config = dict(
    dataset='simulated fluorescence microscopy of cells',
    train_examples=195000,
    crop_scale_min=0.8,
    horizontal_flip=True,
    method='mae',
    mask_ratio=0.75,
    encoder_norm='layernorm',
    encoder_head_dim=32,
    encoder_width=192,
    decoder_width=192,
    shampoo_beta=0.95,
    max_precond_dim=1024,
    steps=9700,
    adamw_weight_decay_other_params=0,
)
Rows from block 3 of the encoder of a small masked image model, named by matrix and row number. Rows with one number within an expert belong to one neuron, the router's apart. Each number is 128 + 32 x the weight over its row's rms, rounded and kept within 0 to 255. All counts start at 0. Numbers have three digits each.
Before each expert's rows are labels from the 100 images, of 14848, where the router gives the expert most weight on average: "top examples" is what is common among them; "peak on" is the class under the peak. Only what is clearly more common there than usual is listed. The data: simulated fluorescence microscopy of cells.
# router: router (encoder.blocks.3.mlp.router.weight, 16x192, trained with AdamW), inputs 96-191
# up: expert up (encoder.blocks.3.mlp.up, 16x96x192), inputs 96-191
# down: expert down (encoder.blocks.3.mlp.down, 16x192x96, transposed), outputs 96-191

# expert 6
top examples: ring around the nucleus; crowded; cells: ten or more; cyan stain
peak on: cytoplasm
router.6:129159154096199153115109126134079168147105127139156100172114165122143133165167131102051083149100092136076159163136126145163061104128132085136131110155109055108156159128137117133081156154095114250139197134147155149125128112077149136117123154167159120121102085127155139055126099133120143093
up.0:133100150148082047185128072173088081167188191103153140126064139181133110112106120129134185147117192136126116113107178142165169146121154165183050093140110119138160073091120118115143131139129107141155093108106145164162124111092130137073179132147126133134107173099116141121178138092088155100
down.0:031144120131037109097097135149149103156138180081056087147103107133197108155153173150177103111127121114163152092127162155138093116152101065110150099130132164135093134076173099170125078148167149150157123135103163103169129055140148061117097153145108136094075118135110124115121134137178187126
up.1:101104120100112111125109146100157073150143104181174136121088097126104151099092070131172129181187162153190132134163096070111165175112110081124086126154148171125121109113096048104124117150046170099156165139086126146094120199171107125073107116121146157152080115133080110074181189165152129130
down.1:203125089097143101080136183141162135137129115152102160104124136154165101056098141137089146036134162153162118117121122107139126127107119141173180190111107104129158161117136142158085141137069122138131140145102133178137035215121109108131118066091104104166149153112148096094133169126117096147
up.2:140125109088099064136160167152134154106130097121153130150131090117079031134094143147162106081131085146088088106174089146166134125093164117110096115101127193125093119135142148153130116130147123140100048092072146141101180120135095130101106153138204179166154070106134107134124118100109104088
down.2:166138116148130157119093096095148070167136112148123167094117148139114124121213116131084065116164190123104112119131146126117132156133082126094091134108086115125134121089136131128144130112139115120180145186129118115151141192173117100126107145147155043098095146160097131148085153058151102149
up.3:083069113152165080095080135143143134125112123128065064148138165118100088151107105121082094067122114166146083113115114141099125145129120142113106170175182124144128143145109052164112062155179132102072141105085083130142131157129158145109094137105141113129175107145117112135166102097120093165
down.3:100134129228114116118115118171096148167101140122111158106093114198075079165139155123178178101090187134143144110165067078131110110147145114076113122084119077105136121125096121138138113136212099120182183125168128165092129127105122083176150146106138119139077086143093083095100135099103099155
up.4:124150098121134108123086175143182105163150123145156086103130101114159125115068136087157102171164108168159118140120116109154127152140109091159121139156120103082151122120077172109161162107106185139155223172126084163048074117093175135152108118170107144100136140128084144111060115202133122118
down.4:103142114081092180077103177167095152073135118028133207124169093103127120109079181102093116101109139098149116183140164074164099161148070059186071172147150117124128113099193147087155151146141139153150166084126109155134125085149087116126113146142169155177126172126155107150146106190119099119
up.5:180213102147147110104073105163141133199142102079144132106112164133137109156139174142131178126196113058065168144118152088107111160097110132152110129140126105126178141091156128147088195104041161131151150101147141150127053125147085137142105170081150089159100150129133159096161138130091130117
down.5:103160134101163114144113110160072160122153136136203107142096122118248096079172098171112104161152142137099125162108085122116105148101120114106076169125104144118102092109111116102125135096158095128185107157090096098092114152139112114112155180119146127099090123168148115145095159153113141145
up.6:159101086107141158140129168164161168112170143116146169155131195182171110113177129178140078106116203120169103072143171153155143137085127128137129117161136122085079098109066126125173122184127136141113103193139084175078176094136133126111093163124058065096107107135105145110108161141169134144
down.6:140111127120133119135129107082139132135133100099142185131155146136117124075162117069154142146195105125156164092159130150171161122114113154153156068139081140137165088109116111138093105161124142070144164137137144132109135098090186114042086107112171134074112141139101146127196139105145119201
up.7:155130154141076191167106128096118124145091094160158121076157076105096176130103102124134128139163111121104158125142133146117139140154105136138118110150227191136150159129090126184125110135112097093152092074144135148135125097166139104135110155095114174122166134124121157144118117129123117153
down.7:106092099104146153124140072133074095118162092093150130052167163118086087141110113128137129107124107116131142143106100146167134128145145129080173100107091095127127090158126143161087105176149180146092149165134162133116186103099161152189177124173151112146199108161125116136188093101141070149
up.8:123133153127119156154144108156132082128153162120137134081113098140145128117115142163160081163093109094125047177124155166173090083126147132119188153130146148168181147152087129141137127143104162168108078161147129153117117233115122121109098131073117178146112126122211129138130096086157105146
down.8:085147149121163189122148097160179116076100088151109149117102121158131146108124175174094155122165141142210159090163144110131087115150104161149071089115110128091110140087187187087090159126131158154124136111082088072124114102116172147129154132196107101075141151105074129136167096143128137170
up.9:094124094098110067089130132067111123113098117210126115123108139095067083148107123118147129175098114107145171139144112109163117174132113146139135118095166109125126064114051143123090184162146158134076131129091115139094191176104143161216188194092134155105133174107152174116067078103166103096
down.9:093126198103133125128129117151101140194082118109085119084110174136160192134115060117101115119140113114189101080204125114140105093058119097174138114102117157181155154105129171131158090133075127070129105180161177149142130105186124111029170155137072100110146122170094111126184152138124126173
up.10:115112083136119160133122126128087161144104103128152132145145180167075103087132146111121105093133214195128181111153108114128059111119183146092188129188103205159124105132076124173123139159196157158141177119088156086108124170135178062122096119138190119117150085144064126118123136090150140092
down.10:114160070133136099151136123101132138121125153074117100109095125160142163127129189112114148068123159090101116121160140132153140121136127118075160142093089123134152089179138106177143141100183127127144137115185171024134141074103105139145106106136113125099125110173061154154103209063183122072
up.11:072086068140174185111142141108161144125119155111130102068125125135147089158127157073112148122163154139048106131130159129105072123165086099112180134099092177086085158157099156105109174067140183165138085077150129127154092147114091116119100110132142181132143096090183142162125101154141115187
down.11:191154123143156138172126173129083127160131109140095177149119130087113123170094121102138128125094078145123124123143136179080129157231149152126062142133184132164148129164112174098086120099131164143072139163243148135103136096118154112116149093080153116130131159092122131192088164151093179150
up.12:089197170114103126159125157146122122055120142100154118096141140101155138109148101132102185122146161107183130140169143165111160142100102169152083135108128198115093104075179148142073089117178123193127149145130122076098127115084125126162071122113102120099102144157145091142151209156079149144
down.12:057138150162052144112130042160092108146141127084129084139083157175121047121134192075125111070103106184087157163114116123128141122136131170088117105102162175115088172125162097124095149142117184087176167083145121169139089209111130135110107102152151140122083123082104126124082119091126139125
up.13:145214103128111122150160107169118058102117142090143103095136108129077156083189163153164158133221154161124092081102150171123179070131146147093082104094133119151091145098135136157130097129145138115119110090128154146101106098085153092185148137136147150075111166110072162163093145134103131108
down.13:126156125082116159136103102082106102147132126101101106062114129171090121176151116082058130061088184152161101081139093151126150109124145139110152088133090170156118115118113151116178075097069171076086149135138132044125137118153076145067119071108073113151124130123104125168101158137086124107
up.14:117113119156091185141107101108102162130133140122111120144144083178113130111148163187132089100104145094123050065136140116101084106133111170099120087139160145084102126126145185120102132145101148037161092140120119126120119210161118115124122136067109142119091095089157149150168168138148100134
down.14:177121167097168124143169127148105108084182102128097073121134134132178128112131110148040131129135149150163202170089153149159175113185141132147147153124144172121158111102150126110139124109148135180138132151136097142094169094133064161101163129121070138142145119179086100152088109172150184171
up.15:119137094101151111134160098102108129119113109115165172042140076133166141211062148177176168142122084143103165150132132081141073119078080185093106118125134117215161145097081125129152161107095127128154089090072167085142129091124158110144129124142102143139166138158178082145179111187116157127
down.15:113108130126119038097070091099137111178112129175159169090162122149121160130162126165086132107168137119129135155100103073109128117105076107137136058181177092176087195140136144110100127146132122127178199176106126095139151129187112138130109121135102139147091150082131125108161099102106114203

# expert 1
top examples: crowded; cells: ten or more; cyan stain; membrane rim
peak on: cytoplasm
router.1:223176120146117134106157146104141134105140134137111199120181117125152125181106119205140125136095098136146197173122154168117174132104084138136076146125153110077146156107132112121141109162194125149092103160137136180176132134104139153131114128115103082169109118093150124068116181126137110093
up.0:164147105112146093176149150168121164153070136137138106133161121161111129148175092145129054119139085108122094116136098065075131181191156112100117101148136150166141131185118101164112116100053139183170108092125110150173148108086150154110115161140114185086125135129111185109121101104150138051
down.0:149079126120159124201107093128109070060185138136144066194212145126098102128118151154085125132060105106087150107104178112159129040132096135138060120206144146108143094128151085115124117152202132087130129121145137107163161141154126102060164089176182152121114115133096108122080098145147097146
up.1:138132134075114153115161115119124108064159079145180136160136091097119111115227164175090147109098109108099144158087193098095164144075124097098116105104111097165066121137114107178131069106079126168167121088172090088109110120149168093102128132120068111150105093127064134155180092117133132174
down.1:066105147120156106132139201113115121177102125146073111144132116151087123095083155100113127114129184132101119180079109112114079073093133113091177197107208087128132103082117138166100123094099075116119166123171157106188136130119170134132145137137125141084126113176111170119089144118192139190
up.2:157063122177133158104124112104115063144137144185137138107105103184094128101135158172102066094053159165135157072120092122130100099146153094166052117158113170104053194135136167083128108095065126121095095103118114170116188094154172178084145138138140117145112075124102128118111127114138110141
down.2:145094099082109144123116150080201140128082116071081077173166148070151166161149139109095127083151099073123151145083185156111081185086152100123154138183140129089142159100158127134122153089137183128135114071145062154147157114149050131092171151095161138197153135107139110084110094124060138131
up.3:151195118206107097082097103182137138137112136087075110082127233103069136151109139135167160150113126090053121109136168108099154111149145148162119128105079124077110151121119196136090100116170101101140232145123079092134153070150156149156138099058099137104101140120135133132187182114152186100
down.3:097139155175143179173158079154101144114111180135094097147076104131060134125161103074124107047154100137154095099160139136128058165198088139126163184102095122127145175138150121105112111140166145116153157134152152116142125163132125110098108104130116084097087135103105102185127121112163177090
up.4:132155065124134145150121122092120098182120094165094068122101094143148085127115141119131096146145132095133120085115131133142065176105126107173125105108110141138176147084096070175103128131078140135143114111202147121118157054130074139125092147077124078140157067138202026172164105143045086132
down.4:133151087173156100134187074115126161128073113126186170103137086149099073080133145157092159074094146141124106102183107119142136159111107087071074162159167114187177138153119125175075123129149198109202133131137151093181054170157095208165146122088107169161116125152102144143157160133134112136
up.5:113071114054153185112070074138143134123170123128119117166141163090148098133124152162118081119133109115152106096148097185115128158137134147175173156142115067114124114112107124102148112169094083145127134111118100135152133197189145156108116115161089105144115127238101168112062110118148115169
down.5:079138101073109111054166096083133162107106125139152149139076087141135179143085124131158032121128166141131109135146100176149167134131102158125120150141032102156148131094095156125113166136133127133147194148184137130106137155106083142133175148074134162103182163048142085125154105195157114220
up.6:106123101143166150148124117141041166154219174130104185147111109113115101125147096144164157149057139148103129212060124131138166115156069162185181145058153131148095171149057140151119103168151157137116093117148102135135106155164136113115126171106115150107144202118129116092100138100117100177
down.6:105125166162094112106114171075173132165084107170157149170121137128133077162099140146140114040137105115091146079132143130180097149127079103095099177105143109198055139166112155080173086141144134059139113111155119087105150103144185051162120129148115168155119123155082137175111118128130119144
up.7:169126117168134173066074103143105158133156135122165181161162143149164117154095150070044044126120187173117139171044136112119091187109157135121129129178078108106121108115113165110143129143107131121076139170137103155144161139121147136123103105102110160134141121090082111162128119138144130074
down.7:119099143119156170145131130162115184150121122145192093143049091150127092097146124137125125160082113077121082138155154093179122127105129133127128102178127109168158111116118116071081132140103117149148092125090081146090133097147091116132135101095147106220148103142131132167197121182143123114
up.8:171115138124069083117121168152080167130121142074169124083120105119172106165117134180096086111119135118125132172004174128129091136106132126136110176158161073107093113126146126114097098150157100130126152136156124128126145090139144176146100153111117140110127147160100071103120097164138109045
down.8:086135195186190152100062069189155127142116202137135178114115126131088093156165131137114161126096097144118086142164170146122056150159118180127140079097143118117148100135162130214113127100140135138145095135146144141149152116141119122178126125119145140152147181085084154142080139156146131167
up.9:131106111124099165151134217192156137149157159141138075102145114120143139128134171079151167145070133124170125153126140155094147169123126075157102110070134137171130139178175143128143089106091148136094106100129164129115122068088145081091121145072134130094133145067179161159102137110101203087
down.9:084112107155121180131173114130104105168168150096133112110051161100104138134092139123135165139135173127103097118123152063162150163174134165163143091128133147085157114139050141128104128102187202085069147114210156168131126118137101117152114176156071161105148153146084114112122124135129113163
up.10:126104166180100086161189170108157141093163112100132079118188098124103090136190147079169144051112146105111119106151063149137103107173193188114123124160151156118121187153168154080130145139175106121192180116083145079131127093129050103093113088122133096124135126145130169177093080134122107107
down.10:086108138139091141122127153154136155145109147169126160168142080157097097066156110082100086161146119132116046094066085164115163135140138108136088084104178134146131106088159137160114170167129097084150116163135139097140090090192174156094126094101101074159145119144171183145158118098117139133
up.11:136130120122120138101116117177150159130193152088135139149122158128141128074093118084148141203134136139104090120172173130103054229100121075165167111186131108080135095089167091102111081163150106140076090083113176078153147113132106060163113114142230115139125146092085150104163090124153122169
down.11:155153145140107063140161149063125156127165139108158155194131159148141130111109100178110152119167070129110141080106134059094169199176128151108126171131209173095170094157145159127120134132095134055108092120175168126172101091146163127112074155157115119101112076149068186158137141145110121223
up.12:136149150131083113111121170101119120153115121154127086154129057182091092161163124101124142091139140126084107121126134174079166141167114109105167170125147107145127142113118056102160142137111133183172109108109109149069115111141137100109108115093127142146112156109091150165113124161135100151
down.12:191201132123165099166146094175132117115185151074087157114156113126119127176135165142160125175135093137159183141181097144148085117154069064121100142110068159115105129077050204143143190140174104128150152139157117136139175128123133072109152155124091175130180145141139105079123072140098139088
up.13:103127171181154084103076116090114102116131104166141117127117123112158129144093099098152139108122132159098143073133184153139090170165140175154147121153123120129097097075195132161101136148135093077150073095083140044072161108148152142142212139112119112118106144139142114079138145123140198157
down.13:138108171109178169186186117106153178120155152147117113111087110069107119165151088061127144144147147084122097124111144134172081129126096141098064145139138137116125055084131117167137116104140139117103142097108090166065161097169103146138112081149120065130115127145097119172090124166131126112
up.14:137144117104099079117099198150166130069081184145117078139079188130095126143108146113114100132165168164067110162151131125131111123129108129122102102149088145118128100106120164194059136128123107193152135070120081119146084119104125140133140077123175117110103148097186189150135137072161136103
down.14:105198085115153210075127079137113120106133156091123090162139132107147153119103135136153158139154181084101142113126090141129128171169135109110149114092176115111131109100168102111101120104129096162088135145143116162105129161146088114132086118204152159147083156187135107121140113102113124141
up.15:078077123084088076107109113160111123154134135110142115165164155115141156082148163111103127191126153133110106130096164156136093079152125137159142118171082126099171081125179120091085145090116081127066146086146158154114134169134073152177130154093103141131070122153108139102114164183138107107
down.15:172186101185120131101084118141125115107121153165136108120139138146105085164115187061099176023127158163146134092121105106125163083104117118098172148108070143124136130143097129072081110135065159184097195107050109112136122191100148155102123144118152120150104169131211123108113169113153106109

# expert 14
top examples: dim; crowded; cells: ten or more; yellow stain
peak on: cytoplasm
router.14:070147096102117125085062097138120092105120131159117154174137068163080113158065171127139101134096099123129090126112143039123152108085121097133116140074158099121130129107124091119136135167075089144135089074113138152134076093128112177146134160121133180163148094112158127159083136139207123117
up.0:123145111129175119112121165129127144168149115120088143135141138173100123108113209149087163057183112139100119167195164150116143092083110120066110158108192111066155141090171108156099122134125079117183127100085159157153198108151067111067130124080138122111147118140130151043099138133182181082
down.0:111139090130162110170095153076208133136084095117161128117166154114147131108181144147115126097122166084150096133147070122077101120101122063090167139135161087104144175142114124155160117157144114074151140153140121150150138112136066159164109142114126102145141141143133074186158098137085097184
up.1:161108097132101101171180147124192150156108162126140090088115172109076162108130143079147114117157145127145140164135129124131080139168115227130155141134155142114158190168141136212146134144202179132150131163080085153149100125116129109147136106121090136150124138193148145107112097182109137170
down.1:139139088171168159127110150143134194093077163108150071130114067183152109167125134102151104110141097168056106066108081129108077145113129112093167092150147170154127078170121121089162070099140066144135162118170188148105119141136092140139105115113146107156114123124146135118162143200142180116
up.2:073051183070164126118131110176150129115138131116095147173101110091158140155176105117077107115104120169147180126131132093123145122176087203171133075165106205152159167088137141177091173144091104084091171139121089128069144112078067192099098125104143108156123118092095138162081141069144102148
down.2:106135127100131154146148116143031128194145095214085107181118118117133169133087132121125111167137129118102118143153150158160101112160121128135076104119152163167072136118140087131150167099088223095186116092195193162174111090154104152132059105152184054136098112097203143180095174105145150173
up.3:152154101143085088092140111137120102145086115093177080112192085170169110119101176159184189117112119151097134146122123123110175138118119166151184100123135178144157151140112161091146101149100095113093147107126157079091125089137123100161140123166092112109151167082136122110130156147104077144
down.3:136127054083157147118143120166172141127196154116108141106109087169084071245093166086110113103065164065164135118093085177163143126136111125165122147118156102141139131111135074153127123154202071179126159147178162105116141119145148164113136121129104122174144140078136171142171094135106124126
up.4:129122168112101087185100135084162106139159184135126143103128120108175121134124069181177159089107158165110089122134088129072085156107086194133124160098101075089131079168123116070090143118143143143114132113078082181107160157048080108190071152133101082132120113159125135158083150121077110169
down.4:177134162115147073104129150094105106114147109123189113109129161072114091062153141142165089093125107107069171129121135094146114039110098117115148142157129159147035154136153116164138121099078115196135080167078136124114155145087171146058152127123086052113080154085118165140130161234105121083
up.5:102153166120088138149157167156135119133132145160128142105156116190063199117063183126118054125104135058100097139177116111106119135113157145055104077121135139110112103053195095163081115176116168086154151169181133179126113084119161120146114180151166096129097115139151184113115104129140148101
down.5:172099187152135129108073100118060082089067126124146099115164094171111088113164133176067157116161143130125170081119177115120125090148084211086133165097149114105112151162121152115141130152168174163127148132090153123123164122082099120113156120132050172115153165111117161100155122145163184082
up.6:141145118149163169109171157079139184108167115105116145161115082094121059117120063067128131093132092104148071153100069083083143067060133139102107163111130161091122126087131158095152144108141131094111066145117110178169140097183142111066131154116084154156169197109129119155111121141149103128
down.6:151128135191120174113128127155146112102147131146131200130147098118132123137136139179144090078155062121151128156103178180134142135154114095156105112149114153102054111184103140118085125110180047113131155088133121117059097093116177073237126067118156111111094131154132162084098150171132162100
up.7:165114138189122111083130108120074147146138080119126106171139155182142089133110104107106130109114118159091104072177123185079108131123162058188143112081127075075106164113109101100123109130098167187103183135189115098109086138175206116123107104079152131172118165111144139086120116140106115144
down.7:102123150150130119174148152096126161125169091152147101116121127066127136111154135109084131128150113118150152141129119117093115105127156119111107153164130146097173150135169122163157165122131122088110095090189114102068148061151164104032160118106116151119123130143066063147116155153188087078
up.8:059089135085122153107141121029096153116088153124170176135164156116141152106165160159161174129179098157124088071184105152089160143202188116112184147124107162081151171117135134136199107093152121100116125089169179167138120102129098158127157084143129156146121164075150173089190143094085099145
down.8:071111107109160146172091084138137125156097111116123077190090175121145127195086099183127169087119093127116087112158104195132154140120139122113168083055206162124181069087155096194106060107171132061184146118148095178123140136122065156200098133147143172174140147169103142165142098187142132168
up.9:150085149107145143182112114113156120170143082128118107073156114105100095081109130141158108140171109133153141132097162124158140166187100125136177138116128067144114122093166120119158134110106133086096099117152111137140111139098212139128180077115101138143116110047113112126148129144105112114
down.9:128191105079108129115122162175065142133128098185088103138182098108101128091081156115182092103106074161116177153137118130074100154163158111115216174182124065164128116140125082202071145127155126149130139145112111141100161114130177074128101134110118177121156124070168167073144082103102176127
up.10:147128122098134130092119160147186118120138129103164092101098158137156104148141098101165132114157127117099122089127127070061087117071175088173126172130150020142088140185167112127144092157171074102065128133126129141175101121150114109165123146151138179111151067159123083102148092077163158173
down.10:077122119134116090158152156167106111132150144135062144123088108062098116105143141168110165137124064123093136105111104204089148120167148122083179168103155159171118105157117161092101096147102174092145129152133144084130129102120077073076114166083101116157064090146104119122148186149140196157
up.11:114135157102140121142143190103136192149145172152134153123149115113142121105121164118102145133132160117174074161135178119148150146147127131162075179201126148149126157126140133087135120152050185189103150124137152129086149134101129135124141151161081160137157112162097147090126191182176082184
down.11:075050096157128147087136128165145147150141135122118142199136132096130165130095077105142177148079131173180132074098111123178117143092109158162141136136151180132104084119154124124101107130169079081147118140132123046136121097105125139113121095131112128106189094098154113100156138139144070184
up.12:122148168167070113164184157153109132120131160162084120120142060124124184113141109102144212146116163128162122132177172092174136139148122190125141169112137074164112122149140148165107066133122190140115146098104124142096182138125105136091108148168125103120137142114171119083147126101158082091
down.12:132079117092118140128103098145187108121127103062204125147168124116102124125106123136124106087139173096130173129113087090140177088120117092109074121109140126076170169162138141107140113178122181101129160122114168118081126118129143126121211116174103175129079121152053166115115094052076135165
up.13:067146103171143124071126034121123138163125161153058157146150133135130131099103116143130070123107101116137177132144109106130127094102138112132098173109055134106082091112084204084134116149071193223162134143106168175096080080113155190137136106129113134122159129082138138145125139166151113142
down.13:110105096137055106233166145154159126129115116151162109120093142121150159082166209122096093107061139123086138160132139137099152106079102115156193114099146140185128122122127131146165092133158083094049144137156079103130097119102135145119143060157097100182151163110119122116111165129113072095
up.14:170144157138126135108125177135131147186169136062141118070110119095139148186154140155129118185142118157110146111197106136069118171087094160107148121096150205145147075117168148153113125113116114152103174136099153077183140144171104151152155097171123107102167108072083083143116100098153101120
down.14:091126139102153103078066090120139150092079076176118106137201151116190142133103101102149161147132094162146155145104132134125155102115129134172116118104117113102145139127114135188107089135084114101113197112098139099119155123173189147148184158141099085125120148095106172111146102093189098119
up.15:116113135135097029097086080106190170167113134117137141145123091130129145111128206108129099068079144147121151117131148092057105132143121124126128105161108157163098148137145108128168106178110090108162117158122185101062182106133112170153154146157199183153118126139105155132110090139147124136
down.15:107123124167151130159148207149141143131132109143101118095165093170185098122104090124072123117178094156121080128110087137169121111137103130118124124079166107080135205112116169060079147115119114129127130139142116172199101115144153211056113162124132129127232160185089102162126138110128143177

# expert 9
top examples: crowded; cells: ten or more; membrane rim
peak on: cytoplasm
router.9:131117138094144136149188133122078100087150125100131133078123100123141139095089103095149133132146118158197113094097077108113168142142177149123162117198115125118145122125196127139108152089138155096115082101088143010076153112117170116070132103078108122168130122159157152155116179176169127093
up.0:149112168094117082102152070152202110113173115068134119094173134166160164126133105158150109073153174076146133171125117114107151057067153153150170137180154179177102143107167113166147143176140100206131120130093124075112117208150149190133084091152188135126101107153143163083112130112065115097
down.0:095147142123160141176155126146104117161107118176184129137122090141206101087140072135098080144114131105131070113141142183181115152136147140127168124155098170102118118196159144154153131118110136123170144154183105113155135134095135116147034140082101087145135163057153140156048233103093082130
up.1:141210149113163146153161102129145161118127083022124162130220102162145153120162135103129115125143087128070174162105055059173076144130114106086118101125142167088113119131108102149149099124118105112173094115066127164136087125188123126107123061135132066117156117107151124058155126145126195175
down.1:102125114092117155101132137127216099149109076160105166100130108166130141151104117154127153174129161157069133159119021114109100081124157183109117127076149148123204115174107090095092100113088178122096160088111129158098139113165127141130162092124181141105110132190115108130098077061187106080
up.2:093100157101118165059143085162155118162133111168122098156126160179054096142066115088113171145098122127086111169139191117098119146102151155130126148117196105178134101073137121128121130103124089121102140059129137137082087105152126155115132113079076140141121136127182095051142120160153131140
down.2:141081164130116144176165120133143100143141144159083170119131128145140113103174151047133101203090138098166113103124105161144088103145132186093175142121106140162102088110138150203101144040109189156073125170090148098106138138173089097127124122084163116104126142059164072122130204150072121108
up.3:132118155168133064108110058111130165079157146145163130121136150177168129158137140121148109118086106092167167097133102153072125124138121089146178152097098116093104153140076186100111119113143127099157105109142143180141084124130080118125162122126116121132105145106160105105084055115115127146
down.3:161125102136141163156092121188178092094145123070130116156111184159064169125095078171130140107156176147141115122073169111112078094130126128123129140124142185118179169147147114101120096149135217218140143104136161131095112160100083105157022105139158118058115090142103125062107127123123117152
up.4:082088101161135133150140032147135114131148162141157102130102141079139154130070126141195096142148135169139140108144115143112148153154161134155070157107138169181123051122131105120144130128178153085112172102096105135124181194105097048113106194120158168098106127201167111179140150180124128149
down.4:134085115107126087174106167075127145085133102106130105136171144187122189183111135160136145124158177081086127125067082128160103093163123126086127137121137117120127150080121136095144123192144112136143092104101155110117204099137119103142152043148140122144164099159116116082131135196098129113
up.5:179143162070166070136102108147196134089140103148108104106091112164139125123154118153136148104131103122131145135118098147093165181149130127158153094119152169121071148145171136115169154112155127084150086157127131096183142133167117180198109041178140086062089146151127143081130158041111168168
down.5:157092132172085078149112102144188151091142163081095121175073122138123107093090096165137178095164146110098099138117104098079167111123110149108129140174142114135159097114126084110116103184221137128172167135069183079124140119132157087122158116236140087128092134143164114078131125150151117080
up.6:097103185131151106118064088182110166053136139083120137112154154062153138125201156208141116163111112153144195127138132114109117159169141191083133118209121138052174119102137096161170159121148166087116153126119089134173113106122126155120132136103179150119150067166188131161148164115168102134
down.6:114111157079182115115055172133156150119123118153100131131096136100101159150126150080148126155119218124092111112128104147136133160140154126153110107147136112088089133095109118094166116152151103072111179136087153184198090121087124130143068109157083133178101084093125084064122165116133092106
up.7:129086110168116100122136078102162135114105137119129186048076169167150082146107152109177120128108138100151124158214098111139167099096159170085134143127112104119106136155110155123138134071119171112078093078128092117136125130173091216161091100141138087179176108107158099096106044133190165128
down.7:110117156113092128089124151143138094146143182150164130118106114161070200107094132137119093197178126123153084235105180157107093128111170144116134113114189117099116094133142160163115174119178163079165096151153098147153119138133110140094157093152098193186111141117116146134142147108148087137
up.8:173124167145081125119166112113097158112109149133102090126139124122140091091047162149087135092074136162132088135139106115082114153118197136078102154119127118123136119123151087059103143140105130108107103128162168156075146111100150161094099102175078140118197114161107122163157174126099102149
down.8:095126135102110143109099161168120121112172083124153161092163118163101114071142108099157144134142085047105117053106092134175123104162136176146172137139134136120175076159141161146087157075123078103127116137092144094084091135101081130114093158122101063118208116130135135169168139132176146176
up.9:167180130091130116139060107115188175103079111208111138157166133125146127027165086085100097122097138203149126058106114164138152132052184114143128131150122119109081108166162109111173107115146104118146115137135144098142113111180141112130122178148166157158072126154127148108110141163121157138
down.9:126130216092194139181072082119218171123144125116143163218123098166084072160097141107115134119121140115119121125143137104107086130096166106167125132141134143101107071101117162076137099157086111143168073111074123132124197122115142127071132097091144149158120141111175140160172136135107176087
up.10:151140127153089191131142128109098158127140134143179163143142166153144120200108142154181088058113104152081106109185181142185063150176136092120159092155165112163081098090070099165072205188131077118092105147091189140118167144120097127105141129122131113110120108095070118114147082146186128104
down.10:118082111139111124115044153112105136145175109121121155117064172112113120138122183188135137161070190142092128154118118132056118145100104112123090133181087176133135147118099167100118081141214088128115079130174104122166076147106111150157162069147151192178169149165156140100137065076118124144
up.11:123148094092116163115124129122123131121138108147174141069140133130083116157076203153122141162113142176117097156156141153138177097108081093088139179094125137105125139120151083135155157152144116213102136147204127131150157120121160118131058158138124140150164099103159152161115116082151107058
down.11:125099116166107181110146080148109135164128184098113114109106098159126133169121145094154165122132133115112134189169128112226168087158105190184083101163149158128142175130154181145089124075187187107155132136213144113141156082160113146135164089131118160126104119105162135114154100176080147156
up.12:063077070080155114088184058148113101085159107156125134141108099122092145156127140174098110156135101122095137141170135145155149149043084144147124120207177131132180068139086105111138140189158113163138168165134179177105108128072114155200128092160162170141189119138173154153141164101149092127
down.12:128068064156113158079138115114131146140138146165095102112157120146165156125187123156051153238096126101061085140160088164167154091104081157052126127095165088156112143143153145133176130208148129115130135161145174078093098133182077145129154099120124106150163150142136078158099106096135156110
up.13:177127127138099131102074097126126154136187140088164142120084169127115161062146128167090107133177170100181127084095152122115114171125122182131160135092118132108146113114130097079148158133115152173088142157161138149078113148151123135179189129189093147140084157116093062136107140106116120151
down.13:133150137120163032184139161131137135157139090088113120102110169089069128177171151077091124160123106110103081206071090110136101187164177162134124175103139170160142098165102165117093095155133127132122133146086152124136165135132105120104103204136091177103108161178147114135154101107148134138
up.14:151114076125097124122182168108159150181127139136109132118183113134079129200140067116079122128125100220156136085104122132135139104176127145117149108101136121127125194105143113155168159118175118120149124194149110069155122064196096115161098157116160185096129136151134119155095146084160084126
down.14:105130099124129083173122089147096133108082105105187097184104119138146083136146126104124168098143169104121071159119121113103105140109152092100085110142129146084107082152212153062111135165055118121181122102164096133084170150136133126069126083144149150089173134058107088093124103135097127103
up.15:146147140113139138102078140102147166115150116178135161136108136106144131169192161164154142109148180158165182099138177051144177135168123144094074146205105124167116110089165086113079119102102159109123115139146130174124094167096204177114113116193160133159100085158148120130113113089148156167
down.15:141170179134124123083078112206102166089148122165160184149107131136115094162131130149118147066127104158194110090156094144150095146166108119094137123130125063139155114124189167145118108073170087095132119195134110162095135057090188144117109128127146120109155155118149169142054123125181134108